config.toml
model = "image captioner"
dataset = "made-up ball-and-stick molecule models"
vocab_size = 32
encoder_norm = "groupnorm"
encoder_depths = [14]
decoder_drop_path = 0.1
beta1 = 0.9
batch_size = 48
weight_decay = 0.4
Rows from block 3 of the text decoder, named by matrix and row number. Rows with one number belong to one neuron. Each number is 128 + 24 x the weight over its row's rms, rounded and kept within 0 to 255. All counts start at 0. After the name is the row's rms in percent of the matrix's.
# fc1: MLP up (decoder.blocks.3.mlp.fc1.weight, 576x192), inputs 112-139
# fc2: MLP down (decoder.blocks.3.mlp.fc2.weight, 192x576, transposed), outputs 112-139
fc1.121 084 [167 150 134  96 100 151  92 123 126 133 110 160 163 120 150 127 116 127 112 137  69  89 124 137 107 177 117 123]
fc2.121 077 [140 146 145 136 137 118 156 133 116  90 139 132 127 129 133 192  97 134 109 107 111 109 144 175 149 124 138  99]
fc1.122 097 [137  98 164 113 122 123 131 136 121  88 117 113 117 101  84  62  84 115 107  87 135 134 122 162 148 106 108 141]
fc2.122 116 [119 113 143 146 149 164 120 126 147 142 143 118 133 141 143 107 156 131 145 138 143 113 167  98  98  93 108 107]
fc1.123 131 [161 114 125  93 110 180  99 102 112 149 153 157 143 111 119 102 126 116 126 104  93 114 147 102 108 140 114 119]
fc2.123 141 [145 150 139  92 128  97 133 122  88  89 142 143 134 100 133 106 127 115  97 110 109 127 142 176 134 162 142 140]
fc1.124 088 [130 166  78 123  73 127 110 134 131 126 123 132 122 104 140 145 148 125  92 101 109 133 122 109  98  73 162 154]
fc2.124 067 [132 132 127 171 145 125 152 142 137 152 141 132 140  97 161 104 133 150 164 129 149 128 122  90 136 113  88  97]
fc1.125 073 [167 165 106 110 126 162 132 117 131 145 120 119 160 126 105 156 163 121  93  93 104  90 111 110 151 101 140 111]
fc2.125 083 [121 154 109 125 126 116  96 103 122 119 166 123 141 105 152 130 150 132 120  75  88 121 105 157 146 146 132 108]
fc1.126 080 [131  95 145 108 143 165 111 131 126 145 141 104 149 110 101  75 138 139 146 134 157 141 103 148 130 130 128 147]
fc2.126 091 [114 136 108 121 152 134 123 142 115  81 127 117 102 133 108 111 149 125 136 125 133 144 164 123 112 104  66 157]
fc1.127 117 [134 157 105 133  88 115 135 104 105  71  94 108 132 124 133  87 134 139  95 131 103 150 148 123 135 168 152 118]
fc2.127 113 [151 116 185 109 136 157 129 131 102 148 142 119 110 156 161  93 129 141 152 150 129 125 149 126 110 153 123 116]
fc1.128 126 [112 161 129  83  97 103 150 121 163 105  78  92 132 152 104 116 156 136 113 134 106 141  95 109 172 134 138 122]
fc2.128 130 [148 164 127 103 112 138 141 149  97  93 133 114 132 117 136 130 126 124 164 124 102 128 121 182 139 156 133 164]
fc1.129 114 [120 116 178  81 143  83 153 136 134 114 131 118 105 140 161 169 130 130 118 167 138 157 133 125 121 173 136 142]
fc2.129 094 [120 108 138 143 104 128 104 116 125 132 125 116 135 137 153  98 108 162 119 185 152 118 147 129 114 132 107  98]
fc1.130 085 [146 107 177  71 141 121 123 154 143 116 115 100 125 136 117 201 125 139 154 119 136 130 106 141 155 142 124 114]
fc2.130 092 [119  97 123 136 149 162 122 131 130 164 123 112 112 161 129 101 134 129 127 153 152 129 183  89  91 107 129 146]
fc1.131 096 [112 141 179 120 171 120 120 118 169 103 170 124 128 141 148  84 124 135 118 186 131 150 103 138 146 156  83 146]
fc2.131 079 [144 133  82 104 103 151 119 103 107  77 120 153 125 120 128 114 147 127 117 111 125 108 120 128  85 128 127 177]
fc1.132 109 [122  97 128 115  88 113 156 121 163 133 118 175 139 164 118 137 129 124 119 130 164 116 130 157 140 111 155  99]
fc2.132 122 [ 95 136 116 147 115 109 153 129 105 116 104 156 162 131  85 159 124  95 123 136 120 129 143 129 143 158 134 111]
fc1.133 109 [107 139 104 133  86 126 125 157 128 114  72 166 147 108  96 162 179 128 123  97  84 114 133 134 137 116 126 109]
fc2.133 079 [ 87 152 133 132 126 153 125 168 132 123 185 145 120 143 110 195 168 110 116 127 125 153 104 126 156 101 128  88]
fc1.134 098 [135 124 139 139 101 176 139  76 159 179 112 166 160 136  71 112 152 119  90 129 115 140 155 123 179 120 103  74]
fc2.134 125 [127 150 109 138  87  98 137 141  97 102 101 136 148 140 111 141 141 135 102 104  78 125 130 165 161 143 150 124]
fc1.135 078 [125 106 127 111 127  74 138 135 128 131 149 118 123 130 110 145 118 149 138  90 123 113 127 138 182 112 143 155]
fc2.135 072 [112  66 112 117 156 150 139 120 131 148 169 144 121 168 172 151 158 135 170 133 151 108 168 130 110 107  98  97]
fc1.136 090 [158 139 127 129  66  79 142 126 125  90  99 134 121 154 117  66 144 118 135 133 134 124 137 106 153 180 131 133]
fc2.136 089 [125 145 112 142 111 141 157 133 142 140 154 150 128 136 147  68 168 135 147 144 135 117 159 131 113 119  97 109]
fc1.137 143 [113 136 124 130  96 105 135 113 151 116  96 107 124 166  99 166 143 122  82 142 130 108 143 125 130 135 147 115]
fc2.137 163 [133 114 122 126 152 131 117 189 120 110  93 121 132 118 122 151 143 121 142 102 111 136 117 158 155 188 142 119]
fc1.138 111 [148 110 131 128  89 176 117  92 139 155 114 135 119 136 143 126 146 103 129 105  92 113 107 110 144  99 133  86]
fc2.138 145 [152 125 147 133 129  76 140 138 125  93 150 141 133 145 139 136 112 141 114 110  92 124  75 158 175 148 145 134]
fc1.139 114 [140 162 105 123 127 110 127 110 107  88  94 135 143 161 120 128 104  92 115 111 124 146 122 117 181 143 120 145]
fc2.139 106 [141  67 149 145 162 145 130 153 155 168 124 121 100 141 126 131 101 127 168 165 161 114 135 107 114 100 136 115]
fc1.140 097 [ 82 112 100 153 147 146 175 124 144 100 118  64 106 139  81  93 110 127 117 120 125 184 147 111 148 171 108 133]
fc2.140 078 [156 134 149  76 125 143 105 152 130 145 127 128 115 121 146 128 145 151  98 151 124 112 164 142  97 157 161 157]
fc1.141 071 [131 192 161 105 161 169 131 106 119  97 105 147 147 111 157  97 133 130 105 167 129 130 137 162 130 140 116 124]
fc2.141 057 [147 147 150 122 159 123  73 163 139  83 165 134 126 114 136 171 125 125 164 134 102 146 125 139  90 165 135 138]
fc1.142 084 [150 171  79 137  65 148  94 110 119 109 105 131 110  69 142 153 161 104 109 109  86 141 103 108 143 130 136 120]
fc2.142 070 [119 152 132 106 101 106 135 153 145 162 147 143 166 127 141 146  97 118 157 133 127 144  91 147 145  99 167 111]
fc1.143 076 [126 158 102 129 126 114 150  95 104 138 157 118 110 143 145  72 125 107 137 148 114 139 100 124 141  93  96 108]
fc2.143 062 [183 124 134 104 123 141 128 126 107 102 117 121  99 116 141 140 106 157 109 122 132 182 121 143 117 138 163 147]
fc1.144 092 [121 116 165 120 158 119  41  81 126 129 123 134 173 149 147  82 117 150 136 139 151 183  97 125 156 134 168 156]
fc2.144 093 [129 129 105  90 109 115 122 130 108 110 112 123 139 136 104  72 132 129 126  97  71 145 108 110 155 124 133 125]
fc1.145 086 [138 113 145 112 125 114 139 115 104 130 160 168 167 138 142 129 123 148 131 150 171 103 105 134 140 141 126 129]
fc2.145 096 [114 133 122 137 105 100 141 131 116  89  93 119 130 103  94 168 115 119 117 115  97 134 129 140 170 127 127  79]
fc1.146 083 [137 197 119 112 100 105 120 134 151 151 157 120 160 111  88 118 176 119  76  96 159 154 142 132 153 169 153 172]
fc2.146 062 [110 125 153 140 111 111 149 106 125 157 160 130 156 138 141 104 148 101 100 139 156 174 121 123  95  98 138 131]
fc1.147 086 [118 157 144 140 101  98 133 125 121 108 111 137 142 139 135 116 121 116 123 128  69 119 128 151 119 118 112 140]
fc2.147 085 [113  85 161 148 178 144 112 123 118 128 142 110 115 146 140 104 140 128 157 159 167 132 162 106  98 100 113 105]
fc1.148 102 [102 120  83 167  61 172 164 119 133 123 122 145 135 121 126 122 157 128  87  84 110 117 161 100  98 116 138  88]
fc2.148 102 [113 139 135 133 105  81 138 127 134 111 186 158 148 121 112 150 143 114 139 117 136 128 126 113 150 124 105 110]
fc1.149 078 [136 114 115 119 105  78 116 128 144 115 117 122 110 148 129 116 158 109 165  79 134 137 139 166 111 156 167  90]
fc2.149 064 [127 130 162 169 146 158 133  89 125 142 103 105 131 150 120  78 149 126  86 133 151 125 142  92 102 134 161 135]
fc1.150 087 [106 146 150  91 115  86 154 169 146 121 126 103  99 128 114 124  87 118 189 140 125 122  94 129 102 123  98 141]
fc2.150 087 [135  99 126 155 147 143 110 120 126 124 143 121 132 134 134  97 138 154 123 130 147  97 180 120 110  93 102 110]
fc1.151 090 [133 104 127 121 119 161 174  88 114 110 124 137 163 136  93 154 129 125 136  94  91 104 152 131 166 151 127 124]
fc2.151 079 [130 124 113 149 105 143 108 137 132 142 104 119 124 139 114 150 124 126 161 102 137 131  86 119 131 115 134 108]
fc1.152 131 [127 134 135 143  86 101 137 103 114 112 152 104 139 115 110  62 115  83  95 135 157 143 106 140 155 147 163 143]
fc2.152 120 [166 155 160  89 110  87 135 126 132 129 131 134 139 134 114 109 116 114 145 149 152 151 104 147 104 154 169 165]
fc1.153 094 [124 132 143 106 132 168 172 144 168 147 140 115 109  91 118 161 101 106 157  80 107  63 106 147 109 121 111 121]
fc2.153 100 [124 158 133 139  85  80 114 122 117 135 114 123 126  93 113 150 116  96 116 138  93 112  93 116 180 125 167 114]
fc1.154 083 [117 172 133 121  96 157 107 135  53 113 113 170 114 112 112 131 168 121  92  89 114 108 116 175 118 122 114 154]
fc2.154 054 [102 164 160 124 164 172 146 152 117  97 119 116 136  94 142 133 119 137 110 109 142 122 120 135  97 120 116 132]
fc1.155 093 [143 161 123 142  91 126 132 165  80 103 105 132 154 137  80  95 163 139 102 119 117 103 151 185 140 126 119 138]
fc2.155 087 [149 103 123 136 146 138 106 103 114 175 161 122 140 145 159 106 145 169 129 143 142  92 123 108  80 111 107  97]
fc1.156 079 [148 147 155 163 129 100 126 117 122 159 150 145 116 137  99 163 130 167 122  81 123 118 116 133 165 140 127  99]
fc2.156 067 [124  96 155 177 172 133 111 131 138 115 135 105 107 150  99 136 150 138 123 144 104 136  94 137 132 121 100 108]
fc1.157 085 [ 94 144 104 153 117 148  97 139  90 108 135 131 153  77 103 111 134 114 115  61 119  99 130 108 114  89 142 148]
fc2.157 065 [141 112  86 154 146 112 131 160 170 127 126 116 147 118 132 109 113 122 133 138 124 142 135 123 153  97 159 147]
fc1.158 077 [ 86 105 125 112 137 147 135  97 109 139 120 125 124  87 149 150 152 136 103 129  46 107 116 130 103 104 171 137]
fc2.158 071 [131 147 109 122 144  59 127 145 128 107 113 116 104 111 115 138 124 142  68 112 140 123  93 148 169 121 118 127]
fc1.159 064 [157 138 156  89  92 127 139 135 107  98  95 124 134 121 110 138  99 169 138 149 101 155 112 168 156 111 144 133]
fc2.159 059 [113 112 157 160 104 157 134 127 130 107 111 161 144 104 119  88 130 142 124 143 134 128 175  93 120 109 114 106]
fc1.160 091 [123 152 136 117 100 143  91 115  87 105 137 150 131  77 111 100 156 132  81 126  91 108  99 128 107 112 129 102]
fc2.160 092 [155 169 119  78 135 194 152 143 142  99 162 132 123 142 147  87 134 143 136 114  96 108 129 171 114 135 119 131]
fc1.161 075 [103 143 102 119 124  87 124 113 159 144 100 141 159 101 100 114 124 136 102 130 165 120  90 135 160 109  93 136]
fc2.161 062 [175 149 147 130 113 106 157 130  88 160 115 180 108 143 128 109 120 118 132 131 162 177 122 122 102 112 152 127]
fc1.162 069 [139 156 107 142 135 115 157 117 133  61 124 164 113 129 129 156 137 115 143 135 106 104 104 132 145 106 145 113]
fc2.162 054 [145  92 142 131 150 118 172 168 152 113 138 134 137 155 135 136 170  84 150 144 133 102 148 114 112 148 134 137]
fc1.163 077 [ 99 144 158  72 151 138 126 124 171  93  99 131 139 103 119  96  69 108 133 152 116 106 143 145 125 148 133 141]
fc2.163 094 [112 103 127 165 158 143 117 132 134 135 147 101 133 148 118  89 150 138 129 141 142 123 188 116 100 113 129 117]
fc1.164 073 [147 113 111  80  92 100 114 163 152 169 133 120 128 138 136 136 153 126 101 131 139 112 117 141 149 119 118 134]
fc2.164 059 [109 142 127 109  78 143 164 105 127 131 119 146 146 161 138 115 117 123 116 129 106  91 132 162 178  98 115 109]
fc1.165 083 [160 140 140 124 116 103 122  92 125 119 134 119 145 135 126 167 136  97 144 114 108 159 141 177 100 121 141 103]
fc2.165 069 [ 91 120 174 143 152 111 116 205 126 139 109 130 133 152 108 144  86 119 131 113 106 122  89 116 141 160 176 114]
fc1.166 075 [116 127 132 116 109 148  89 160 113 162  97 158 128 110 140 126 138 136 113 103  93 138 123 127 109 130 174 129]
fc2.166 061 [149 151 135 166 102 130 119 178 125 135 125 123 132 114 135 162 145 124 140 153 139 111 106 150 182 125 152 100]
fc1.167 089 [150 148 134 137 108 116 119 101  57 112 132 130 123  81 123 121 161 133 133 116  61 142 146 135 161 144 103 117]
fc2.167 075 [141 127 149 114 162 130 101 157 116 125 152 154  73 109 113 177 122 121 143 135 133 119 106 130 124 143 159 124]
fc1.168 116 [155 159 117 105  72 154 135  93 120 105 124 147 148 143 125 131 162 132  84 112  76 120 138 108 143 129 122  87]
fc2.168 108 [126 168 110  83  82 135 125 147 119 103 126 125 149 132 135  90 145 124 116 113 111 123 125 177 154 144 143 119]
fc1.169 134 [ 98 118  87  81 111 179 113  58 167 137  85  96 129 131 118 127 155 128 145 114 136 114 141  82 118 128 164  91]
fc2.169 163 [137 143 140 100  94  73 128 115 113  92 123 136 124 114 116 108 122 103  96 116 104 136  73 150 171 175 133 137]
fc1.170 098 [132 136  89 125  99 100 139 139 137  85 132 131 127 118  92 106 107 119 119 127 135 128 132 169 169 132 138 125]
fc2.170 077 [132 112 141 151 131 179 126  81 136 176 105 121 165 146 135 116 115 130 123 121 179  93 163  86 110 108 102 125]
fc1.171 114 [119  97 123  97 137 138  87 136 178 142 141 160 161  89 150 124 142 140 128 134 166 109  73 149 146 150 146 109]
fc2.171 103 [129 140  54 107 120 157  95 144  85 125 108 111 118 131 117  85 135  97 151 124 114 140 127  75 115 136  80 161]
fc1.172 091 [123 101 157 160  84 142 123 118 125 148  66 164 174  84 119 131 153  69  82 119 118 115 114 117 138  94 126  83]
fc2.172 079 [107 145 119 147 123 143 132 144 149 128 171 104 143 136 168 146  95 165 140 129 100 157 110 134 121 127 166 125]
fc1.173 070 [104 127 119 169 135 168 160 138 114 142  97 108 112  99 122 117 135 120 105  88  92 114 135 113 122 154 120 154]
fc2.173 062 [126 119  90 124 109 129 137 153 124 119 130 136 106 110 101 146 109 115 146 125 107 116 126 181 108  94 140 118]
fc1.174 072 [118 115 168  82 116 130 116 113 152 120  73 118 110 118 130 134 103  98 129 100  90 141 120 129 164 117 127 135]
fc2.174 064 [127 142 125 194 137 100 116 167 177 144 108  89 110 147 140 139 146 147 105 125 123 178 132  93 149 128 146 117]
fc1.175 101 [ 93 117 143 139 139  91 116 158 131 116 124 111 168 103 124  92 123 111 167 134 146 145  96 163 162 172 116  95]
fc2.175 133 [117 116 148 159 167 151 130 121 159 156 152 125 132 161 137  86 120 130 159 151 151 131 148  93 110  87 110 142]
fc1.176 082 [129 124 139 108  62 137 158 111 161 119 101 167 113 158  98 139 129 137 126 127 130 133 149 115  83 145 115 118]
fc2.176 086 [104 152 119 125 109 105 189 166 139 100 125 142 140 127 111 102 129 130 123 118 127 125 162 164 136 142 132 113]
fc1.177 100 [144 176  90 141 125 118 158 134 132  93 146 145 143 104 107 118 148 118 100 112 109 128 120 143 118 143 140  96]
fc2.177 084 [ 92 111 106 113 115 164 100 107 119 147 149 135 156 133 136 111 133 146 122 107 157  99 122 126 105 112 121  93]
fc1.178 078 [125 164 115 142  77 109 106 116 140 122 123 129 141 126 139  68 111 133 127 108 114 115 107 140 130 182 108 120]
fc2.178 065 [124 140 110  78  81 175 104 126 161  92 130  95 101 107 158  99 139  89 131 117 104 149 118 104 168 129  81 132]
fc1.179 094 [174 167  99 141 113 127 114 127 119 104 126 103 163 117 115  95 124 113  77 101 127 116 120 142 145 155 142 143]
fc2.179 065 [128 105 133 134  98 126 105 108 153 141  99 173 129 121 136 120  97 143 154 126 152 149 125 153 121 154 127 131]
fc1.180 081 [128 152 160 127 131 120 157 157 104 113 117 124 160  84 130 104 109 140 153 162 115 143 128 142 171 165  88 140]
fc2.180 077 [103  76 160 152 118 174 136  99 142 158 141 135 139 107 159  91 145 150 104 149 162 166 131 112  82 130 137 131]
fc1.181 096 [126 141  91 163  91 148 124 152 123 119 166 127 140 135 120 133 132 142 108  84 114 102 151 100 136 120 137 149]
fc2.181 074 [134 104  94 155 105 147 119 151  95 155 144 124 122 117 153 118 174 134 188 101 143 124 144 113 101 131 105 167]
fc1.182 096 [ 89 130 136  92 146  91 106 124 131 145 123 135 129  63 135 155  87 134 143 155 178 150 105 153 117 180 145 120]
fc2.182 101 [122 119  94 151 116 166  92 134 123 143 117 124 124 100  87 115 148 100 141 151 167 104 147  92  76 117 108 151]
fc1.183 092 [116 162 114 147 138  96 155 120 158  72 131  99 136 105  95  92  90 128 131 127 146 142 123 136 175 149 114  93]
fc2.183 113 [122  86 155 144 159 117  99 130 124 174 143 140 138 146 159  85 121 162 175 139 142 107 168  91 104  96  99 126]
fc1.184 098 [198 129 133 132  88 162 138 129 106 153  80 115 125 124 127 121 181 157 135 120 125 118 129 122 104 147 127  80]
fc2.184 081 [136  96 160 117 100  98 155 153 144  93 137 159 167 120 131 109 115 155 118 100  99 126 111 140  93 112  99 161]
fc1.185 089 [154 131  91 137 147 116 125  86 123  96 137 111 141 133 130 148 125 159 131 148 126 151 160 123 138 116 115 184]
fc2.185 065 [151  72 140  65 148 143 138 108 121 145 134 123 128 155 155 124 130 158 148 173 157 132 130 113  81 105  94  94]
fc1.186 088 [110 115 116  73 161 118 136 160 115 129 105 177 130 152 130 110  66  89 144 155 116 118 112 106 132 162 129 128]
fc2.186 078 [152 126  98 133 153 122 120 153 127 124 127 128 124 137 143 107 203 123 152 125 145 139 176 103 100 111 104 138]
fc1.187 092 [ 98 147 104 133 150 103 121 127 182 132 144  94 120 118 111 108 114 117 168 168 149 138  90 117 137 160  91 116]
fc2.187 087 [107 121 132 134 131  99 125 122 141 157 148 162 124 157 124 124 115 126 146 160 162 145 149  90  78 107 151 147]
fc1.188 107 [142 173 104  59  87 160 108 126 121 105 136 134 160 112 106 141 143 159  84 110  84 126 120 145 144 162 129  98]
fc2.188 106 [151 152 119  63  83 138 126 129  95 119 126  99 108 122 169 139 134 161 119 114 117 116 139 177 170 127 142 111]
fc1.189 074 [126 149 151 125 148  83 108  99 144 156 109 142 143 132 190 181 140 139 128 182 116 153 120 119 101 153 126 181]
fc2.189 057 [185 139 100 118 119 112 143 127 109 113 135 109 119 111  88 124 147 150  82 128 158 130 131 152 123 109 102  80]
fc1.190 102 [134 135 114 109 101 108 134 107  83  88 127  94 119  93 151 116 141 114 102 109 130 147 126 123 140 140 120 148]
fc2.190 093 [175 116 105 106  97 170 126  99 151  98 123 101 126 174 136  96 146 137 126 134 136 137 119  96 107 156 142 168]
fc1.191 111 [141 160  81 142 129 123 129 130  91 127 143 111 136  71 107 116 135 119 118 118  98 128 138 166 150 143  94 174]
fc2.191 127 [147 121 157 102 153 166 132 157 132 152 138  98 124 117 144 109 143 141 167 137 142 116 146 106 106 121 113 164]
fc1.192 067 [174 117 135  83 110 108 122 155 137 127  83 146 154  97 164 133 144 134 117 143 135 111 110 128 163 117 134 111]
fc2.192 060 [113 120 120  80  97 119 114  85 122 105 147 151 132 162 128 119 129 137 117 107 159 112 134 147 141 148 146 141]
fc1.193 108 [105 140  82 132 117 100 150  97 111 109  93 123 140 111 102 115 136  99 116 105 124 124 146 146 161 156 110 172]
fc2.193 084 [136 118 102 161 163 146 125 117 157 179 147 118 128 161 104 137 124  98 156 141 146 138 156  72  97  88 121 114]
fc1.194 094 [124 104 115 125 136 128 111 139 168 162 106 116 103 111 107 169 119 113 136 157 178 104 104 149 113 126 192 114]
fc2.194 092 [136 134  72 106 129 113  98 147 106 103 115 137  99 127  94 115 162 127 113 135 113 142 172 147 123 127  73 109]
fc1.195 085 [101 154  97 117 114 113 118 124 138 128 105 118 136 124 127 140 152 137  99 156 108 129 129 111 103  97 170  94]
fc2.195 070 [111 147 149 177  87  94 113 150 138 125 134  92 117 128 108 175 130  84 185  90 126 137  91 140 158 144 167  83]
fc1.196 134 [127 145 145 115 128 120  92 155 124 122 108 115 139 121 135  85 124 138 127 135 114 170 109 152 155 184 112 108]
fc2.196 109 [152 157 134  85 104 114 122 110 139 112 137 126 157  99 140  69 114  88 140 103 111 107 125 154 120 166 146 156]
fc1.197 089 [131 162 122 101 121 117 122 109 118  87  87 104 159  79 105 112 136  93 121 127 141 195 125 144 151 198 120 104]
fc2.197 082 [105 151 146 104 125  83 102 137 130 110 149 130 139 141 121 115  97 132 106 157 121 164 126 174 111 145 117 185]
fc1.198 090 [110 148 122  96 138 102 144 140 145 112 136  95 110 171 115 133  91 152 108 155 147 157 128 138 144 156  83 126]
fc2.198 108 [141  91 146 133 129 173 140 112 127 143 121 127 105 181 174 128 129 178 156 129 121 100 160  92  90  94 116 132]
fc1.199 129 [110 183  95 143  94  98 126 110 104 106 114 134 127  94 113 105 138 110  75 135 106 158 121 131 123 173 109 140]
fc2.199 138 [122 114 148 151 155 174 125 140 152 159 138  97 127 140 162  91 129 129 168 149 160 148 173 103  98 103 122 126]
fc1.200 096 [ 91 133 114 168 132 109 137 129  87 108 152 116 156 110 100 102 112 146 112 142  95 132 125 122 142 164 139 136]
fc2.200 122 [135  90 154 160 155 153 128 110 142 157 165 131 134 143 162 109 130 146 137 163 134  95 156 102 103 102 123 111]
fc1.201 127 [ 95  97 116 124 117  94 119 124 125 166 154 146 120  94 122 144 107 142 142 103 122 122 113 143 104 117 136 113]
fc2.201 133 [115 123  96 151 143 127 143 144 102 128  98 120  80 133  70 174 129  85 152 122 145 130 168 125 130 131  94 118]
fc1.202 132 [ 83 148  90 100 102 178 112 124 129 140  80 113 179 104 120 128 148 150 150 113 126 156 121 114 187 150 135 131]
fc2.202 160 [107 171 108  92 101 120 150 108 138  99 142 106 126 126 122 113 110  83 116 120 105 146 122 193 158 111 111 125]
fc1.203 084 [156 156  92 110 114 175  90 132  93 135 105 169 135 134 142 128 133 166 117  71 117 139 136  98 118 103  83 144]
fc2.203 071 [123 133 119  80 127 159 131 157 101 125 146 131 154 129 158 127 138 116 151 103  86 156  97 112 102 151 122 107]
fc1.204 091 [113 106  86  53 112 127 125 167 131 113  79 139 126 153 132 131  86 106 148 162 152 140  96 120 154 169 150 114]
fc2.204 079 [129 106 158 100  98 117 131 135 141 111 150 158 147 134 115 148 103 108 127 142 133 125 139 137 108 103 124 156]
fc1.205 077 [ 94  97 119 131 134 174 137 149 120 136 116 108 153 118 124 111 172 134 105 142  91  96 106 135 125  77 126  90]
fc2.205 057 [ 94 154 128 147 104 117 144 154 151  84 125 136 161 116  91 154 134 144 146 120 122 145 106 110 124 125 158  62]
fc1.206 130 [129 164  85 135 107 137 145 104 112  85 149 114 168 120  96 101 114 146 103 128 124 114 117 133 146 199  87 130]
fc2.206 160 [142  94 158 150 137 177 120 100 152 149 157 127 119 160 153  71 134 161 125 139 164 104 148  99  91  99 120 108]
fc1.207 095 [ 95 103 121 133 128 152 121 121 178 161 113 114 130 141 160 134 108 136 133 131 121 141  99  94 140 129 178 130]
fc2.207 100 [142 152 111 137  80 108 118 124  83  92  99 125 137 138 125 130 195 109 101 123 114 169 172 140 170 139 109 135]
fc1.208 097 [ 98 105  99 157  63 135  94 111 170 146 121 151 126 106 121 129 142 144 128 128 166 122 119 128 116 132 175 103]
fc2.208 098 [115 160 107 127 105 113 125 144 126 128 100 144 135 109  81 142 135  86 126 117  91 136 134 168 174 167 109 159]
fc1.209 174 [137 159 113 104  91 154 115  92 108 137  80 129 149  84 138 116 138 145 113 107  86 133 115 144 149 177 123 113]
fc2.209 214 [154 120 141 111  90 165 120 116 102 155 120 108 129 122 156 120 142 130 115 127  64 116 145 169 167 147 153 107]
fc1.210 093 [120 135 113 109 143  87 156 117 147 100 139 142 121 186  67 129  87 114 152 153 100 112 103 125 159 121 119 116]
fc2.210 099 [118  84 149 142 147 147  95 101 140 158 162 134 131 152 136 107 115 159 163 143 163  83 154  79 100  93 126 124]
fc1.211 089 [121 121 141  86 106 143 142  93 126 105  92 179 136 122 141  91 128 113  79  85 127 144 134 114 139  94 135 144]
fc2.211 071 [152 125 134  85 110 148 115 111 157 129 134 126 139 105 189  78 131 132 119  95  91 115 117 115 170 133 119  93]
fc1.212 081 [124 141  95 127 114  85 177 103  96 104 122  96 140 121 105 111 151 133  95 136 146 148 137 176 164 162 127 136]
fc2.212 068 [109 127 126 114 157 120 148 146 137  88 130 136 150 138 135  86 124 130 133 152 143 117 117  77  73  97 120 137]
fc1.213 111 [103 111 155 100 132 123 115 134 126 164 116  97 109 115 110 121 112 123 147 138 157 135  90 132  98 151 138 102]
fc2.213 070 [126 140  85 131 125 126 101 154  95 133 114 118  83 157 105 135 108 118 103 141 145 132 167 156 127 118 107 152]
fc1.214 132 [ 94 118 156  65 116 107 145 147 148  80 137 100 156 147 108 116  90  91 134 126 141 166 116 108 179 184  83 112]
fc2.214 109 [152 113 171 170 124 143 109 107 137 148 165 123 108 170 143 120 115 161 129 160 144 111 117 127 109 115 116 103]
fc1.215 217 [160 143 123 129 130 145 109 133  88 133 144 131 132 105 125 146 122 179 151 110 101 114 126 124 109 120 144  94]
fc2.215 279 [137 103 127 142 134 155  91 111  97 131 151 142  75 134 113 184 134 146 151 131 125 105 149 117 110 127 124  99]
fc1.216 087 [114 109 100 170 110 118 134 112 109 109 120 179 114 106  89 136 136 134 117 111 113 114 134 136 118  89 140 192]
fc2.216 067 [125  84 137 127 163 113 166 139 162 147 156 122 138 136 161 158 152 136 147  87 179 134 131  81 112  94 121 112]
fc1.217 086 [144 156 123 140 105 128 132 149  80 103 122 122 140  95 112  53 147 120  99 126 140 130  90 170 160 126  92 129]
fc2.217 065 [123  78 111 147 144 152 134 135 155 159 150 108 116 111 122  43 126 146 137 137 178 129 190 107 117  89 122 159]
fc1.218 120 [108 113 135 108 126  70 162 116 157 126 125  94 111 143 111 136  99 121 169 157 158 139 117 126 146 154 115 115]
fc2.218 098 [150 119 126 102 107 145 101 146 112  83 152 131 118 126 149 131 135 128 111 136 132 121 112 137  95  96 122 118]
fc1.219 090 [ 83  89 119 161 106 101 148 139 145 164  81 147 149 176  97 165 121 129 136 139 134 119 123 138 172 107 168  97]
fc2.219 069 [116 151 116 170 149 125 130 140 157 133 101 103 111 150 120 144 122  84 110 160 163 107 121 128 138 154 150 141]
fc1.220 085 [106 132  88 157 145 149 125 138 160 168 103  95 155 141 151 145 176 142 155  86 114 129 151  92 115 128 101 124]
fc2.220 064 [113 161 112 130  96  98  99 145 116 131 144 186 109  89 130 154 128  92 113 117 121 116 140 133 146 159 104 157]
fc1.221 093 [ 98 107 151 116 128 111 129 107 151 131 124 145 112 143 123  65 102  81 129 120 155 159 123  71 150 126 130  95]
fc2.221 089 [119 134 151  65 101 116 109 117 143 115 105 114 161 116 118 107 158 141 119 136 110 129 104 102 155 131 102 103]
fc1.222 098 [119 102 108 115 136 130 110 104  92  99 136 138 145 156 150  94 140 158 137 125 135 153 162 105 123 115 111 141]
fc2.222 088 [137  94 121 140 137 166 111  98 152 141 170 115 173 153 163 115 135 128 140 125 170 140 145  61 151  95 134 112]
fc1.223 081 [116 159  88 141 129 135 128 124 155 104 114  92 153 113 103 128 179 131 110 107 146 136 128 119 143 133 123 123]
fc2.223 060 [157 129  83  80 139 152 124 143 137 148 114 129 108 118  77 189 152  87 148 138 116 127  92 134 104 121 121 150]
fc1.224 093 [112 138 129 115 100 114 132 126 150 115  70 132 142 138 107  81 117 113 100  99 159 147  96 132 159 137 118 138]
fc2.224 082 [131 149 148  80 125 105 124 141 126 100 133 140 152 108 121 118 115 167 130 120 163 106 138 120 122 167 171 158]
fc1.225 105 [122 146 124 132 148 104 116 157 159 106 136  79 126 122  85 125 115 120 136 129 115 172 115 123 156 182  77 115]
fc2.225 104 [121  92 154 157 151 157 129 129 147 170 153 113 117 146 146 113 127 142 136 150 167 116 162  88 125 116  97 127]
fc1.226 088 [147 113 185  94 121 120 168 138 161 111 108  93 133 109  87 143 105  90 116 170 113 153 137 156 152 144 135 110]
fc2.226 093 [122 113 181 135 137 122 125 104 127 174 145 112 129 122 151 116 111 147 132 170 121 111 158 124  98 143 149 132]
fc1.227 088 [145 128 128  99 112 156 118 110 112 113 125 133 146 132 113 165 183 128 109 108 120 111 123 159 136 114 131 117]
fc2.227 061 [147 149 194 103 154 148 165 146 145 165 171 103 104 114 143 112 100 180 133 128 112 116 111 140 121 129 142 111]
fc1.228 085 [115 127 145 167 141  81 144 138 158 108 121 112 141 142 118 132 100 148 125 178 140 180  88 146 168 152 126 128]
fc2.228 063 [152  97 125 117 130 118 106 153 127 102 118 119 134 146 169 127 126 141 118 128 141 102 117 164 101 134 138 154]
fc1.229 105 [140 137 124 135 113  94 132 123  71 109 111 141 124  70 131 116 150 143 101 154 112 140 104 137 122 135 105 155]
fc2.229 114 [121  77 169 131 143 150 127 139 136 166 136 127 118 124 143 126 127 153 135 136 129 106 159 103 100 124 106 117]